Weights of a small image captioner: decoder norm layernorm.
Rows from block 8 of the text decoder of a small image captioner, named by matrix and row number. Rows with one number belong to one neuron. Each number is 128 + 24 x the weight over its row's rms, rounded and kept within 0 to 255. All counts start at 0. Numbers have three digits each. After the name is the row's rms in percent of the matrix's.
After each neuron's rows are labels from the 100 texts, of 14976, where the neuron reaches its highest value: "fires on" is the input token at the peak. Only what is clearly more common there than usual is listed. The data: scattered letters and digits in many colours. In brackets: how many of the 100, against the usual share in percent.
# fc1: MLP up (decoder.blocks.8.mlp.fc1.weight, 512x128), inputs 0-63
# fc2: MLP down (decoder.blocks.8.mlp.fc2.weight, 128x512, transposed), outputs 0-63

fc1.147 102:105093122162125156140167149138134120135146125138157130165115132059149176097124131143152152106113127149150125147107113121108142129114187137059142148123122082098150155136120134077109158121152142
fc2.147 108:157127158166106150095152144125143118127143119151157103172122097079114100131158139171127141143120066110105101166140071121091078124135116151080123182123169117120126145166160138122147165138150115
fires on: "j" (18 vs 0.8); "3" (8 vs 0.8); "1" (8 vs 0.8)

fc1.349 113:113066104152139094099143128140149148085150099111122100120156106143137140131129121117144146134122183146120107113087121137138146132137082142090132105139148097145122126105147100112151151136127151
fc2.349 102:098145113112156130103143157154108096089115126154116151117156149177147143113105102106138149147140167113129165119116114143130107126096114160084149136126124153143111161119153129137125147174123146
fires on: "red" (28 vs 4.3); "pink" (9 vs 2.2); "teal" (9 vs 4.4); "brown" (8 vs 2.2)

fc1.490 080:070119147168151167147153168114143124098170144107125149095090121112123068095142157155140134116131121142128154081132119148162155141132138105142101098117113132157112142130086117137127116190104153
fc2.490 072:123159157128113105131107102119150109160088137138112157120147120113143108109137125127142133109096147165187131185132176119102105105109100128127165107136124093085120147140137120138147101143086110
fires on: "<end>" (68 vs 8.7)

fc1.167 104:065125113157149133114151109094133150138169146128177110112125110169115150142152132147143151140108137097167159096091088119138163114114170145115135144115105137141114118142103123085130168152102117
fc2.167 100:086133109173105122109115159082148167127216123110150123087131135156112109169126115123119166102122147090106158128133107143127125107111127150161097145116130150090073138157140106135160142132129100
fires on: "j" (40 vs 0.8); "x" (16 vs 0.9); "u" (16 vs 0.8)

fc1.234 072:125105136184150173156113103111115150158146114120116090175097136147124157135127144101081131138090123162130152098097099117165150085128148106154136130079150135094107162086121131125161128142090147
fc2.234 070:117140156120119123145108154143157135111142150164158111101132142138133166115111123166103141142159148078101121148158163112165158160117072140105074104148127125102138122153109119108106142175151131
fires on: "," (96 vs 14.4)

fc1.293 141:087147150117147113097140153126119111170099112093113116157132107129137086115156095168120136132105133129135143125126142155156098123144156168068169114112108119104081143122106177110081135154115078
fc2.293 137:118163149165111105117098149145129154116117136134114126148141151129117116145111105132142101152152112171112141125095124144105140089119111139121100140170154129130111138110109128162202093113147123
fires on: "red" (42 vs 4.3); "teal" (14 vs 4.4); "green" (12 vs 4.3); "orange" (7 vs 2.1)

fc1.218 067:094100143092112180151191162164099129161122114125139132149137106097142110116153158156138109113077121102123172126073144133121157114134140145131141142093122112140147132113078131142111174147120120
fc2.218 073:153112104111143154127158159144082139119162129102141129121130097109109121150123133160144132185117094090126179127111097101099134149132152154129136177139137134124091162112132137144118098125134116
fires on: "j" (26 vs 0.8); "x" (12 vs 0.9); "a" (11 vs 0.9); "t" (9 vs 0.9)

fc1.233 117:128089179141130102105119138104118150085095114106110131122122125062161092074106130138114108118128155123120152130142156155134153136124137144132061132103127089103169097122150137120091144112121124
fc2.233 105:167115152130186129115133118135127125114092133148106167097123116072133094134126141149131104146113119065085162083160096129112136140151123113153122126158120132137133135153125161130111092106137161
fires on: "red" (12 vs 4.3); "teal" (10 vs 4.4); "yellow" (8 vs 2.1)

fc1.303 098:119135100116120150170179166122105144139100190145111077139144106136137170098139173169122131078141126107103107140130118149114132135154159111097142091111121131110110143095156180092141137132128120
fc2.303 098:099175124108088087099107135116117146116115124151135138177132123123160124076132129172126175148122126145101149176125127110108107109151113149118137155126175125148160117082134143160113125155158112
fires on: "yellow" (18 vs 2.1); "orange" (12 vs 2.1); "teal" (11 vs 4.4); "red" (10 vs 4.3)

fc1.134 111:137100129146138119157134124115147090124132156117069132151155112132132096109142149120108105100153143131082106071128133116107121160157144084072138120163110108144129133115176154142109127170144132
fc2.134 115:131134143119089122140170128132162117139176139125105125161094152134149169105092119144116106106092108160073072140133130138132149101121156137102146079133124163121138131109153130123120147036098138
fires on: "," (75 vs 14.4)

fc1.66 100:128124146159171128133165108134147131141144149096121080164140115083115093136107135134144111126154148101153130128108099093126126141083140092091106145144102131148114136101173132130141103123083110
fc2.66 106:160086152132112097102112108133153136115157134124121124117139174101149135144134126153119180190096124167094147134111127115149156136149141141126087112128100122131126117112108103098159150145128166
fires on: "<end>" (99 vs 8.7)

fc1.383 079:128141152131159130161143136165169110149168122090128131121130138130126124107113133170180131150117141149113113124120130131156125135122131121112143138102147107149102138106151151169176136141114106
fc2.383 079:113148145094141119088111118169128140086137168114100123132120147121152085152075098115127132150151115165135099127046084131090129154108118129133122094103103115140164117156130142096118119125109165
fires on: "<end>" (100 vs 8.7)

fc1.188 068:116132139103113127138164126110124135169152136163105131125152058122135103143138119136153141092142181088164113132168129119142095098119135138114113135124116127133167141079134131145158074163113128
fc2.188 059:186156129146103128112123132133137117106102104135145070082081129100121145147135097120123118121115148136093155131111147137139125132111079141129162185131191117093127087127118131145109138101131107
fires on: "<end>" (56 vs 8.7); "," (30 vs 14.4)

fc1.321 088:156130166103142173105162151134152193134151137174131110112112121103147091141177148167158133074122102088120164129103130112108154159117121093115112117112115103109145157116147129086120125116102156
fc2.321 097:123206126098092100120142152166146180120126141161140105135131146147134096142147127132159131103152113120091114110094144107124124154131105111118156106130147089149143148123205127085109102119109141
fires on: "j" (20 vs 0.8); "p" (10 vs 0.9); "i" (9 vs 0.8); "6" (8 vs 0.9)

fc1.434 109:135143154155159104101175116151127151141161127086133097131093131150109115112079088120131102148119151111135127121093116139109125106122141140124163148124102133099169126119091108109144128138110123
fc2.434 092:017104146106124137124132167116154121112177145126124130140161147148170151135124121135144119137147127149119164116090138117121087144126141100145104134107171165082106152138119156091133162095132104
fires on: "," (74 vs 14.4)

fc1.228 122:127145150090115182125152117169148077124122115169152124128126107104122145135104126134135102114139132165140158083138114065098125099113132104060090145124134166116117167133145112148125125139138143
fc2.228 120:101134102105135153138155121189129147106081122186157162135129121123112125144111127127160127098147174135173119135148124120125140125137122107087139123106117154180113171065121144119121122105111104
fires on: "<end>" (56 vs 8.7); "," (44 vs 14.4)

fc1.276 099:112089129080124150118156096119173145129143155135132153120150143182078157124140122111107130169121169085114171137112160123144121119106150104098078169106136127162131138092099173110136149151110120
fc2.276 092:130169131131124111097130109155108134194137138176120128123140104134102151062110104122168116120159086109125099086116139103150139141129085076157138119112153116124138125140144110156118131172092140
fires on: "red" (27 vs 4.3); "brown" (8 vs 2.2)